From a checkpoint of a small waveform autoencoder.
Model: waveform 16khz input, encoder arch quartznet, encoder norm batchnorm, encoder activation gelu, encoder depths [4, 4, 4, 4], encoder widths [192, 288, 432, 640], decoder norm groupnorm, decoder activation relu, decoder widths [16, 32, 64, 128, 128, 128].
Training: normuon at rate 0.0063, 3000 steps, batches of 256.
Data: trained on simulated modem signals in the audio band, 9.8 epochs.
Rows from block 5 of the encoder of a small waveform autoencoder, named by matrix and row number. Rows with one number belong to one channel. Each number is 200 + 20 x the weight over its row's rms, rounded and kept within 0 to 999. All counts start at 0.
After each channel's rows are labels from the 100 clips, of 14848, where the channel reaches its highest value: "top examples" is what is common among them; "loudest band" is the band of the loudest frequency at the time of the peak. Only what is clearly more common there than usual is listed. The data: simulated modem signals in the audio band.
# convs1: first pointwise conv (encoder.blocks.5.convs.1.weight, 288x288x1), inputs 144-287
# convs3: second pointwise conv (encoder.blocks.5.convs.3.weight, 288x288x1, transposed), outputs 144-287

convs1.198,193,197,219,194,188,217,179,226,205,193,209,227,190,209,197,159,212,185,207,217,171,185,200,190,205,193,230,194,196,220,204,218,193,261,215,213,174,174,226,167,158,223,212,171,234,207,215,201,201,206,208,192,197,184,194,191,213,178,226,183,203,198,198,214,225,200,211,205,190,215,222,221,222,216,174,179,183,204,205,228,215,194,193,186,189,185,218,181,169,213,176,169,194,208,175,222,137,197,179,195,195,207,239,219,212,208,241,144,218,226,232,243,193,215,214,225,198,202,203,182,188,214,197,180,228,195,207,203,225,201,219,189,193,196,190,183,217,196,185,199,167,198,191,171
convs3.198,198,197,223,222,203,188,212,215,193,178,197,208,215,225,201,148,183,204,189,186,202,196,205,223,218,201,202,167,213,228,214,181,178,151,226,217,195,209,182,190,227,172,194,192,210,183,192,229,202,194,228,191,205,169,215,171,192,187,190,182,162,218,216,194,230,204,202,209,198,192,191,155,229,192,215,183,201,248,160,190,195,185,206,242,181,185,187,209,215,170,222,210,236,229,230,210,184,162,184,203,229,179,210,164,221,219,237,192,230,194,201,185,196,192,194,210,176,209,204,202,214,190,228,194,189,203,207,177,205,205,168,193,170,248,194,242,194,187,188,203,203,184,223,197
top examples: carrier: 2.5 to 3.5 kHz
loudest band: 2000 to 4000 Hz

convs1.166,204,203,209,152,179,190,181,183,170,190,203,212,225,226,201,189,209,194,212,206,185,191,203,251,196,195,231,206,219,188,168,200,220,178,190,214,212,207,246,222,175,195,226,196,201,195,207,250,209,217,185,199,195,191,164,197,202,186,218,198,171,172,183,215,206,196,227,196,224,222,208,170,212,199,196,188,205,189,225,226,196,198,164,195,209,209,193,192,189,187,173,189,195,196,174,172,202,214,205,186,188,179,246,206,185,197,174,194,197,199,207,243,175,209,194,219,202,205,252,229,210,207,176,197,199,217,212,190,215,210,215,190,211,207,190,215,232,195,201,216,199,206,189,221
convs3.166,192,198,218,206,230,223,201,176,223,188,192,198,170,195,169,168,220,175,182,206,169,191,171,219,204,172,184,200,212,213,185,223,200,200,206,194,183,203,159,206,183,208,202,207,168,181,174,218,236,176,203,185,219,205,227,206,154,200,197,186,207,197,196,202,185,194,200,180,182,148,203,182,157,185,196,214,197,217,207,226,211,211,228,217,188,201,237,183,203,217,194,211,223,176,190,189,197,205,195,184,181,145,215,176,212,203,172,217,214,184,201,180,206,197,200,211,199,194,217,231,184,194,206,174,212,184,195,201,138,181,167,227,192,206,206,190,214,224,235,211,185,224,170,200
top examples: carrier: 1.5 to 2.5 kHz; frequency hopping
loudest band: 1000 to 2000 Hz

convs1.24,197,200,197,190,181,209,228,212,181,240,177,166,195,166,187,204,211,202,203,195,207,214,195,199,206,260,223,194,183,226,180,187,186,166,190,201,181,196,181,195,179,197,210,211,235,195,210,197,203,150,209,208,176,189,217,211,170,206,189,211,193,195,189,258,199,201,215,206,221,130,206,195,174,191,185,185,215,224,191,222,167,193,185,229,216,211,209,210,165,183,210,194,198,175,208,181,210,221,203,171,202,219,226,203,198,186,181,204,188,209,208,194,188,195,229,189,210,198,209,216,185,176,206,167,214,226,174,223,194,216,158,180,210,204,241,183,202,206,212,224,182,199,205,213
convs3.24,235,186,161,235,200,200,164,227,219,187,197,170,227,162,197,223,231,171,176,181,215,190,192,202,200,168,205,185,189,198,198,221,197,181,209,175,183,212,187,205,223,237,193,189,188,202,172,210,174,203,240,171,232,196,208,173,194,190,184,209,182,212,186,146,196,169,211,204,191,213,211,190,183,222,217,194,233,187,218,208,219,165,224,195,174,188,221,221,221,177,208,196,191,195,158,212,180,181,175,165,200,211,174,192,194,199,214,208,221,225,191,175,195,180,214,178,172,198,231,222,178,224,174,174,186,198,172,203,180,215,210,188,215,193,165,207,176,206,198,186,182,221,226,233
top examples: 50 baud; frequency hopping
loudest band: 2000 to 4000 Hz

convs1.137,226,207,204,189,218,217,199,189,192,176,213,226,207,193,226,187,201,208,237,188,202,209,167,184,189,213,182,191,187,193,176,188,201,213,190,207,209,213,194,208,214,203,225,203,224,206,183,188,191,176,187,193,196,219,182,189,163,153,194,177,220,223,167,207,216,249,193,193,182,190,213,183,228,170,217,209,188,188,233,203,221,234,170,217,182,198,175,230,228,221,242,187,198,228,210,187,198,234,237,205,215,186,191,187,242,213,159,236,199,205,229,227,195,201,179,198,226,206,192,225,189,242,178,194,228,149,200,187,180,200,207,199,218,164,244,219,171,161,199,186,191,226,169,203
convs3.137,151,195,199,184,223,197,188,151,214,185,205,230,217,202,196,171,180,161,224,217,194,167,229,190,191,195,183,164,219,199,165,228,203,217,257,171,219,184,191,181,220,205,188,201,201,182,171,215,194,189,167,203,208,215,190,175,216,211,188,191,198,210,175,205,201,205,179,182,202,174,227,177,214,184,212,180,191,190,169,197,175,221,210,176,210,193,223,199,165,206,192,216,197,211,240,183,164,188,192,162,190,210,226,200,202,212,164,191,198,175,224,196,195,182,190,215,228,208,219,198,218,211,241,218,153,175,194,207,219,198,191,166,225,191,197,171,207,205,196,214,177,241,201,210
top examples: carrier: 4.5 to 5.5 kHz
loudest band: 4000 to 8000 Hz

convs1.64,194,204,183,201,137,198,208,191,196,183,195,163,179,186,202,206,217,216,181,201,188,203,194,194,215,194,221,168,213,181,193,168,216,230,213,190,167,181,237,190,217,170,244,183,193,193,216,196,150,197,188,189,194,220,198,257,210,197,204,219,199,213,200,219,218,211,214,200,198,210,187,188,202,200,203,198,193,189,208,223,199,194,214,205,211,155,205,215,192,207,204,210,218,181,98,236,197,196,215,204,188,198,183,217,191,202,179,210,215,236,210,216,149,201,206,193,180,203,228,185,188,214,188,212,220,213,199,181,199,209,228,179,184,188,207,214,220,202,156,219,165,192,156,161
convs3.64,176,206,192,199,230,182,167,209,200,191,197,209,194,198,190,206,210,200,202,211,218,206,219,224,217,237,222,206,185,211,199,179,212,137,185,190,211,190,213,201,190,209,184,211,162,200,182,180,200,191,192,230,214,207,194,147,202,227,216,140,199,207,207,232,228,210,181,194,210,202,197,225,200,203,165,198,140,223,187,225,217,206,209,185,216,184,198,219,206,234,206,210,197,222,171,186,194,188,202,187,156,182,166,182,224,174,198,191,192,220,206,188,184,229,190,195,219,215,188,197,196,194,197,202,186,205,201,235,237,190,221,221,182,174,208,225,199,203,213,183,187,183,188,205
top examples: 800 baud; carrier: 1.5 to 2.5 kHz; OFDM
loudest band: 2000 to 4000 Hz

convs1.47,192,181,225,152,161,196,225,174,203,199,208,184,226,156,189,194,184,187,172,170,195,217,197,193,196,205,208,189,179,204,213,180,191,182,219,199,219,226,184,183,225,148,192,190,252,205,179,179,179,204,176,190,194,215,211,230,181,210,175,187,187,198,205,219,213,199,201,205,199,186,211,196,200,189,191,204,179,185,190,185,188,213,206,180,225,169,214,210,200,200,190,207,200,181,179,211,215,177,196,182,200,168,217,207,194,251,207,208,222,187,255,191,179,236,191,215,202,202,236,223,201,188,238,179,198,186,204,222,226,184,176,167,216,197,184,195,170,174,221,201,175,209,170,200
convs3.47,174,223,212,222,200,187,207,205,195,183,187,229,185,180,203,214,244,187,209,208,233,230,208,236,209,160,203,195,200,215,173,209,204,188,188,189,193,166,204,194,206,188,226,196,201,175,196,179,151,209,222,216,186,197,176,262,216,176,227,201,227,183,205,210,198,205,200,157,202,200,213,159,237,221,193,182,205,196,212,188,146,178,202,174,172,193,200,187,202,207,205,198,172,199,254,199,213,204,207,210,241,207,200,195,200,184,227,217,185,219,193,191,217,214,195,215,205,211,187,197,186,236,196,192,211,188,195,176,227,197,197,167,187,185,214,200,132,212,191,201,222,211,175,202
top examples: carrier: 2.5 to 3.5 kHz; 50 baud; frequency hopping
loudest band: 2000 to 4000 Hz

convs1.54,255,208,209,185,194,190,218,242,207,190,192,196,200,192,194,208,162,176,227,182,188,189,231,225,231,199,172,208,160,200,217,224,206,179,185,186,206,198,235,197,209,140,216,171,180,160,229,206,165,191,209,184,196,189,208,210,215,195,192,239,213,185,214,110,180,160,175,212,208,209,148,190,222,227,175,203,195,187,201,221,208,203,212,221,207,180,188,186,182,173,196,216,190,213,193,168,207,243,199,173,200,177,218,190,209,196,191,196,234,187,178,172,182,169,206,154,218,203,194,185,220,190,160,236,191,202,236,192,206,195,204,216,211,197,181,211,176,191,178,186,209,242,182,206
convs3.54,205,206,187,203,208,156,217,187,210,220,180,155,242,185,223,175,140,206,180,165,190,207,199,171,151,201,188,187,196,210,197,171,191,234,218,213,191,214,222,185,189,206,207,192,161,198,182,193,185,228,210,245,190,178,240,231,204,195,213,180,210,215,233,209,193,192,186,185,157,189,221,161,244,196,190,203,212,191,193,213,174,228,193,200,213,185,231,205,222,212,194,221,215,191,161,198,204,213,211,190,194,199,199,206,207,170,199,205,195,194,237,190,195,198,234,228,230,198,207,197,173,212,188,190,251,243,222,199,206,182,184,192,210,199,246,195,211,176,246,192,206,195,192,178
top examples: burst
loudest band: 4000 to 8000 Hz

convs1.286,240,183,236,163,204,218,192,210,201,208,215,189,185,186,190,190,196,194,203,205,185,172,223,248,214,181,211,194,193,201,211,222,189,191,172,190,187,234,217,193,202,178,180,174,199,216,196,196,223,167,178,214,233,205,189,223,183,202,201,186,190,191,228,206,210,192,192,201,195,193,254,207,202,209,212,184,179,195,174,223,214,172,196,211,168,262,192,174,220,232,230,193,220,185,212,227,238,213,214,144,180,221,186,155,168,222,180,190,204,227,197,218,188,180,194,198,201,200,222,229,210,221,189,214,196,203,217,207,220,195,215,176,206,161,196,201,184,243,198,231,222,186,185,184
convs3.286,175,227,199,184,212,237,214,215,202,231,222,215,225,204,202,256,178,217,170,189,194,214,193,215,188,216,198,205,232,206,203,191,233,196,214,176,190,203,230,164,214,214,192,208,178,194,243,197,205,227,200,214,175,145,193,213,215,244,186,216,229,210,189,202,206,200,217,225,197,228,194,177,202,159,205,189,181,196,213,213,197,195,176,213,179,201,221,191,201,172,194,176,174,199,190,183,186,202,183,205,231,224,190,195,187,184,210,209,222,205,228,183,204,147,214,224,186,212,177,181,201,213,195,186,189,196,234,172,194,220,194,176,218,205,243,195,209,209,216,196,188,192,214,179
top examples: carrier: 1.5 to 2.5 kHz; 50 baud; frequency hopping
loudest band: 2000 to 4000 Hz

convs1.236,215,202,215,147,233,184,208,191,198,219,183,151,177,192,186,186,220,217,206,134,162,214,188,178,199,195,211,193,187,225,184,187,196,205,197,202,157,197,226,135,212,214,205,197,221,213,207,215,222,207,165,187,184,211,200,220,213,188,225,216,195,195,200,226,219,197,186,204,225,193,164,175,212,172,200,185,217,192,238,181,167,203,217,199,214,205,215,165,215,165,219,188,213,210,185,238,202,198,229,195,217,195,209,198,201,204,217,198,183,232,196,206,204,200,200,212,180,219,202,196,217,228,209,197,214,186,275,218,232,183,197,216,193,186,206,200,212,163,202,213,207,193,153,223
convs3.236,161,207,214,198,235,194,162,193,207,217,167,190,236,212,188,207,147,190,188,208,244,213,192,206,193,198,208,169,220,181,191,199,221,181,182,217,212,194,204,184,168,148,183,200,223,173,196,215,209,178,187,171,206,219,212,221,205,217,219,196,218,223,203,200,196,184,230,207,233,219,164,201,205,244,191,237,203,206,202,177,222,215,194,193,214,191,222,187,166,227,200,178,162,194,201,231,209,201,211,203,172,240,201,195,193,215,197,224,230,203,226,191,217,179,215,230,235,207,171,196,208,211,180,192,181,190,240,209,218,178,162,172,195,187,210,200,181,244,180,177,191,179,204,187
top examples: carrier: 2.5 to 3.5 kHz; frequency hopping
loudest band: 2000 to 4000 Hz

convs1.35,188,194,195,202,183,195,209,184,172,186,173,184,182,214,232,197,198,153,195,208,193,187,150,188,192,159,200,234,205,213,193,206,178,208,218,177,180,186,194,201,187,208,179,202,192,167,216,206,189,181,238,205,215,195,205,216,208,211,151,208,191,227,191,207,186,189,209,188,195,199,200,237,173,221,195,181,241,170,220,227,198,187,202,187,216,166,225,226,197,217,238,203,231,209,200,210,201,219,202,169,218,182,221,220,208,205,163,228,204,181,178,209,202,183,196,188,195,228,200,202,196,209,217,205,186,237,246,162,200,201,211,221,201,231,163,179,227,206,193,210,207,259,199,234
convs3.35,211,211,171,196,193,215,195,151,187,181,203,210,165,199,185,125,196,206,182,205,196,191,206,186,170,238,219,196,221,224,197,210,224,213,180,206,212,145,212,177,204,241,214,178,219,205,189,219,167,186,194,198,224,190,204,204,246,204,173,189,235,211,221,230,219,170,196,202,180,192,184,171,224,236,206,192,192,180,208,249,207,207,200,226,166,198,184,196,168,208,208,199,199,200,194,180,189,188,178,179,206,219,204,235,184,188,214,236,225,177,199,223,203,182,199,185,167,192,223,172,178,215,181,206,170,165,216,230,200,188,174,214,227,212,194,178,187,183,178,177,179,183,158,202
top examples: frequency hopping
loudest band: 1000 to 2000 Hz

convs1.121,189,203,164,217,251,240,207,209,191,244,235,200,201,209,200,181,223,179,226,197,182,203,185,208,208,190,203,191,201,226,183,195,204,196,203,207,203,173,181,214,190,184,208,186,195,199,206,217,175,140,161,202,179,201,208,184,231,192,188,224,205,192,220,186,209,208,149,235,209,216,237,178,204,219,241,199,197,206,212,203,196,197,187,220,204,203,200,205,213,191,197,213,225,187,176,205,190,209,168,240,226,187,213,198,209,225,209,191,202,179,216,205,183,205,208,179,221,196,225,210,246,216,202,206,199,185,169,193,210,189,201,189,217,199,185,210,217,147,188,206,199,207,179,207
convs3.121,186,163,221,159,210,174,224,208,203,183,192,208,174,190,186,184,219,213,200,188,213,196,203,211,199,195,188,193,229,208,193,190,233,193,170,175,169,200,192,229,184,229,215,222,205,240,200,197,218,218,187,218,169,208,201,196,200,234,206,209,211,142,220,184,234,177,211,191,188,217,228,216,204,210,223,190,216,191,219,192,233,185,191,209,190,217,182,210,214,208,183,170,236,194,215,205,218,167,211,169,206,173,221,159,202,199,211,203,165,211,200,192,201,192,241,181,202,171,175,211,161,189,169,194,180,228,197,197,182,180,175,234,174,189,202,166,205,218,220,168,211,188,215,220
top examples: carrier: 4.5 to 5.5 kHz
loudest band: 4000 to 8000 Hz

convs1.226,196,215,203,184,209,225,179,192,203,198,193,179,188,200,225,194,190,206,183,204,194,205,190,205,209,206,224,199,211,226,194,177,212,218,167,228,173,187,202,164,205,235,200,227,167,174,210,160,188,202,176,201,205,211,180,226,202,191,197,187,233,203,216,171,200,214,198,225,228,211,186,186,203,175,219,202,207,260,186,199,174,230,205,193,204,225,214,194,195,206,185,201,232,214,176,212,211,193,239,187,192,247,202,179,232,151,231,217,188,220,172,213,195,183,191,186,217,194,197,215,210,177,209,228,207,179,210,201,203,215,224,208,179,146,247,204,215,222,210,186,184,228,196,181
convs3.226,218,221,209,154,180,186,186,179,214,167,227,188,184,229,173,235,232,183,192,196,203,189,169,209,229,199,172,225,226,196,187,194,202,200,197,203,209,205,155,192,187,224,186,182,193,195,226,189,190,217,220,155,172,215,170,185,188,196,231,199,214,254,208,183,176,158,225,177,224,223,207,198,173,207,205,212,205,186,218,231,161,183,222,204,203,192,190,197,165,213,184,204,221,205,177,202,203,201,220,209,206,200,186,200,189,220,174,226,183,206,181,202,235,220,162,201,192,211,182,180,192,173,174,202,187,174,181,202,210,222,204,217,179,199,200,176,197,243,183,161,204,201,229,204
top examples: carrier: 3.5 to 4.5 kHz
loudest band: 4000 to 8000 Hz

convs1.59,219,220,218,198,189,192,193,191,191,215,187,212,215,204,197,183,199,210,195,214,241,204,196,214,163,191,224,213,191,192,194,178,148,216,185,232,189,204,205,186,204,209,235,150,187,226,249,202,196,187,214,226,209,201,243,201,226,230,200,192,199,210,188,228,210,171,195,185,202,217,219,175,200,202,203,198,237,209,194,205,228,154,221,220,196,192,186,204,215,197,197,197,203,170,222,240,219,198,185,206,199,179,249,210,209,237,187,216,235,195,186,200,197,207,214,187,207,155,194,197,194,214,183,198,239,254,235,195,206,188,193,202,223,179,196,158,229,198,218,169,191,260,206,181
convs3.59,246,217,166,230,208,178,175,240,189,231,212,217,224,181,198,189,222,193,196,193,208,221,193,224,183,192,197,190,213,198,226,170,189,205,145,189,223,208,159,215,213,201,222,197,219,208,167,198,184,223,178,203,231,186,213,189,209,214,204,248,210,196,171,201,166,177,222,192,170,230,233,171,217,203,200,230,213,195,175,232,218,195,200,158,200,182,193,177,210,193,176,242,204,214,198,206,200,188,167,193,200,179,250,213,187,179,192,233,204,216,197,197,161,195,178,223,204,202,186,215,196,216,189,226,199,205,189,213,197,225,205,215,215,191,222,268,200,182,181,160,161,206,203,181
top examples: carrier: 3.5 to 4.5 kHz
loudest band: 4000 to 8000 Hz

convs1.11,196,180,178,194,181,205,188,187,191,163,197,224,199,205,209,221,228,188,215,157,195,198,188,203,192,183,193,206,204,181,219,99,191,188,184,178,228,165,191,202,196,208,170,217,185,187,186,223,210,217,214,203,208,191,214,207,186,193,247,207,198,201,178,186,209,179,191,216,181,222,166,177,200,202,167,216,215,175,231,192,192,207,207,234,211,205,204,215,225,200,208,210,182,180,170,212,193,219,223,199,205,234,213,212,217,194,200,202,223,211,191,222,196,229,176,190,216,213,211,234,201,194,228,167,185,202,215,224,213,191,185,206,233,194,213,216,194,206,183,216,206,202,171,206
convs3.11,195,203,182,197,158,197,195,195,173,178,187,184,203,195,208,242,233,197,204,177,217,220,173,215,143,200,224,226,197,220,186,188,179,173,220,208,204,213,220,198,210,200,194,177,198,194,224,215,214,192,148,207,179,250,184,200,217,223,173,194,211,196,231,156,215,206,223,198,218,183,167,195,203,223,198,185,200,186,175,200,202,214,188,235,203,207,215,196,191,202,209,207,209,184,209,172,212,189,233,225,181,179,216,165,175,223,209,198,208,160,205,201,192,215,179,210,237,185,195,210,201,183,198,207,205,176,157,198,198,158,183,191,201,199,192,223,185,199,197,182,184,182,180,184
top examples: 50 baud; frequency hopping
loudest band: 2000 to 4000 Hz

convs1.95,209,183,219,233,223,215,180,187,240,211,208,201,183,195,212,188,195,195,184,205,195,193,187,200,213,191,203,222,203,173,189,199,188,141,213,222,232,158,211,198,213,210,176,213,216,178,203,233,174,162,210,172,154,168,231,214,189,238,197,192,231,210,230,221,170,173,196,192,232,193,173,198,201,209,215,196,199,174,217,224,200,230,221,158,184,232,237,217,203,203,243,194,199,174,181,223,213,230,212,211,178,205,204,191,196,215,195,227,219,236,194,196,223,197,199,243,225,215,207,198,178,159,204,233,208,194,207,216,185,179,193,203,193,203,226,232,225,167,214,211,195,202,223,181
convs3.95,170,187,211,231,187,197,229,218,226,212,200,188,195,200,181,194,210,183,165,224,169,189,207,200,211,164,178,218,183,183,219,178,196,149,158,182,203,205,195,231,195,187,174,198,193,232,207,190,210,187,234,192,178,195,138,201,231,176,219,166,231,179,191,177,194,209,187,194,177,204,250,224,208,216,197,181,162,188,200,222,174,195,209,207,172,237,200,219,192,168,206,159,221,200,216,215,215,226,201,185,205,214,187,170,211,168,173,200,174,197,180,204,170,205,211,209,209,190,224,191,228,203,203,225,218,160,217,198,184,246,175,235,214,227,186,197,216,185,193,203,218,208,204,181
top examples: carrier: 2.5 to 3.5 kHz; frequency hopping
loudest band: 2000 to 4000 Hz

convs1.130,185,192,199,213,158,227,188,193,190,190,196,181,204,213,187,188,173,172,257,190,225,194,215,166,214,186,218,202,232,177,202,203,186,165,192,207,215,142,174,194,176,192,202,226,172,192,242,211,221,166,206,174,233,229,185,181,176,193,184,193,212,215,183,198,201,225,213,151,208,213,209,186,185,242,154,213,202,196,209,210,180,200,199,179,196,202,197,224,183,212,174,197,198,224,224,188,210,210,205,224,200,219,182,198,215,199,181,200,196,230,194,185,172,208,211,225,226,174,189,183,222,148,210,166,218,170,205,186,201,222,208,203,208,205,187,196,167,209,160,256,204,185,202,199
convs3.130,234,212,179,167,183,216,186,200,197,190,169,211,176,202,198,197,191,192,215,169,217,196,193,228,210,206,195,177,202,163,195,173,152,162,203,194,209,258,222,201,212,174,217,183,236,204,182,181,177,226,207,190,205,186,203,215,200,190,190,148,182,177,218,234,208,186,234,213,189,225,171,206,211,228,183,191,212,158,197,182,201,209,197,192,206,200,200,162,166,239,213,182,215,197,166,176,187,218,175,195,181,221,203,181,181,175,202,183,193,147,177,210,201,187,211,177,182,211,223,214,197,196,210,159,177,199,220,196,213,248,206,222,172,197,207,176,196,205,210,166,188,209,214,206
top examples: carrier: 2.5 to 3.5 kHz
loudest band: 2000 to 4000 Hz

convs1.170,203,206,218,201,210,224,219,218,217,243,177,191,197,202,182,191,210,195,184,197,178,164,217,162,213,199,216,167,199,187,222,220,175,196,226,156,218,215,202,218,226,170,228,209,247,208,233,215,185,200,184,177,218,192,194,175,200,193,215,203,189,198,189,220,189,184,216,222,203,223,217,191,179,149,219,227,221,216,195,213,177,191,199,166,232,211,173,206,233,177,195,171,224,212,216,208,206,173,183,203,213,183,180,188,211,236,189,179,194,219,231,172,210,207,168,205,217,218,237,234,210,194,202,195,212,219,216,215,206,227,183,214,223,231,169,195,212,184,193,234,198,189,171,187
convs3.170,215,187,192,221,172,192,231,207,209,222,188,190,209,214,184,214,227,238,194,191,213,199,180,215,204,191,189,213,213,200,218,183,174,212,191,184,161,181,195,253,185,183,184,166,203,212,182,191,208,224,192,216,225,180,227,201,196,192,202,191,187,198,168,198,187,194,210,189,215,216,217,197,206,198,205,204,168,200,159,204,231,168,200,206,174,180,237,160,178,181,217,182,195,157,199,216,196,182,182,204,221,185,233,188,226,168,236,226,185,218,159,227,184,151,174,192,222,194,213,202,225,179,231,171,196,202,213,224,177,233,200,174,181,178,235,204,188,173,194,215,199,184,263,226
top examples: carrier: 2.5 to 3.5 kHz
loudest band: 2000 to 4000 Hz

convs1.174,163,201,249,176,198,185,218,223,191,216,149,217,164,216,195,191,169,199,210,200,188,190,208,216,233,207,208,172,201,201,189,182,190,194,188,195,211,213,226,173,201,202,171,223,190,194,179,173,227,211,180,204,197,188,210,212,197,236,222,212,194,231,174,209,186,210,221,192,227,212,251,220,203,207,210,187,196,216,162,208,219,198,244,199,205,196,221,208,226,227,194,198,190,216,182,174,196,214,251,184,188,189,182,219,229,211,214,190,191,192,223,199,204,275,200,214,219,245,209,236,178,163,181,187,234,207,168,200,218,224,168,196,197,181,205,166,199,197,200,216,194,161,214,196
convs3.174,223,199,265,196,223,208,186,171,190,182,221,212,247,241,193,205,193,190,212,202,216,209,208,177,208,177,216,189,210,198,183,188,201,223,206,191,183,203,199,209,187,231,208,200,179,203,227,158,212,236,180,192,216,211,237,229,214,202,182,224,215,202,206,220,201,174,148,168,210,198,217,186,164,229,197,208,175,194,190,205,231,197,222,187,194,199,218,191,187,185,185,215,200,207,196,212,196,204,217,192,208,177,155,166,220,169,229,191,195,188,213,212,195,182,162,218,216,207,230,226,192,164,214,203,189,189,176,179,191,204,201,184,186,167,202,216,196,189,195,217,214,180,173,207
top examples: 50 baud; frequency hopping
loudest band: 2000 to 4000 Hz

convs1.164,235,186,183,200,186,196,205,175,165,192,226,192,179,200,217,200,230,207,215,197,194,196,203,167,186,150,202,174,186,225,204,177,206,211,214,215,186,187,199,202,188,198,207,222,193,207,205,210,219,194,192,171,216,210,186,191,193,196,210,203,188,211,170,192,223,178,233,214,192,222,208,199,202,194,236,198,187,212,178,185,208,210,166,196,197,250,192,176,186,247,237,173,207,204,166,199,191,207,198,199,201,179,249,204,161,184,222,185,189,187,181,183,206,158,218,187,220,220,191,218,211,251,187,165,208,196,164,172,168,212,193,188,209,212,197,189,196,201,185,227,208,214,217,194
convs3.164,206,209,228,205,203,221,202,215,197,220,217,211,197,207,201,197,249,180,203,173,222,159,231,235,214,207,218,205,241,205,216,174,173,190,196,208,194,180,205,236,209,183,184,205,230,208,200,198,187,225,173,225,209,213,202,186,209,215,231,221,186,200,195,219,188,211,222,185,233,204,199,205,185,207,224,191,151,185,200,187,217,229,180,182,181,194,195,223,216,215,182,182,224,208,219,214,193,218,202,199,193,199,181,202,235,208,190,169,171,206,199,160,238,218,190,202,200,199,210,223,206,206,224,195,208,237,153,221,191,174,211,208,188,192,228,175,173,229,174,194,178,211,193,211
top examples: burst
loudest band: 4000 to 8000 Hz

convs1.232,202,197,178,218,222,214,197,201,206,206,203,179,182,148,177,246,215,196,214,188,219,206,208,201,199,205,227,223,162,174,197,220,229,223,233,203,204,198,182,219,172,221,189,242,219,216,184,193,203,206,200,217,235,220,205,218,207,169,202,178,222,199,187,194,179,207,201,186,207,199,224,208,223,209,161,175,210,174,217,193,206,167,205,200,226,196,178,210,195,172,205,204,232,162,210,207,222,174,200,211,200,191,183,178,206,188,204,196,173,208,212,271,221,199,210,204,226,191,192,206,189,192,209,212,180,197,189,205,188,185,235,177,190,211,183,230,172,182,192,195,195,201,191,172
convs3.232,162,186,189,232,174,162,208,219,224,187,194,236,201,204,231,209,227,221,180,157,216,177,174,186,215,178,191,174,190,218,216,206,226,198,197,172,220,209,165,226,204,198,179,187,210,192,222,216,204,219,187,170,197,209,236,199,198,210,198,204,187,227,198,167,187,209,215,196,202,203,175,250,165,204,220,211,215,242,238,201,165,182,204,184,187,207,206,189,197,219,193,172,147,222,204,174,220,211,181,198,229,190,223,201,207,216,198,202,215,180,164,197,224,181,173,192,159,203,203,239,237,184,200,226,212,195,196,172,200,228,204,193,200,217,195,197,180,203,203,178,219,207,222,203
top examples: carrier: 2.5 to 3.5 kHz; frequency hopping
loudest band: 2000 to 4000 Hz

convs1.203,213,176,185,216,178,174,244,168,203,197,206,222,194,223,225,197,192,215,185,212,227,224,231,184,213,205,218,211,202,219,190,181,188,184,212,204,194,201,196,215,199,230,178,225,207,169,188,205,198,204,196,215,182,210,243,225,228,197,202,207,205,216,194,187,212,192,220,199,196,224,180,222,212,181,226,187,193,188,220,233,208,193,204,210,207,214,193,200,219,176,196,210,228,177,202,198,237,217,277,227,207,216,197,208,177,203,200,221,169,183,180,230,204,178,209,206,138,210,165,210,210,207,204,187,176,225,215,233,176,199,171,158,158,178,188,213,206,195,196,218,197,193,209,173
convs3.203,186,219,186,220,168,180,230,222,188,198,198,239,223,213,196,217,209,197,217,210,189,192,221,199,194,210,188,224,182,208,251,173,236,205,206,216,226,198,251,222,170,189,225,213,218,191,191,216,190,255,219,231,173,196,171,190,191,214,198,196,194,212,210,203,163,187,193,185,168,185,189,202,208,161,181,203,192,181,192,230,196,190,200,187,181,202,201,180,199,229,188,176,228,181,205,193,231,176,193,187,182,211,171,186,205,197,207,243,186,204,219,220,190,161,216,156,181,217,252,164,200,203,186,219,212,234,198,241,195,187,214,198,174,200,204,227,189,212,194,164,231,188,218,181
top examples: frequency hopping
loudest band: 2000 to 4000 Hz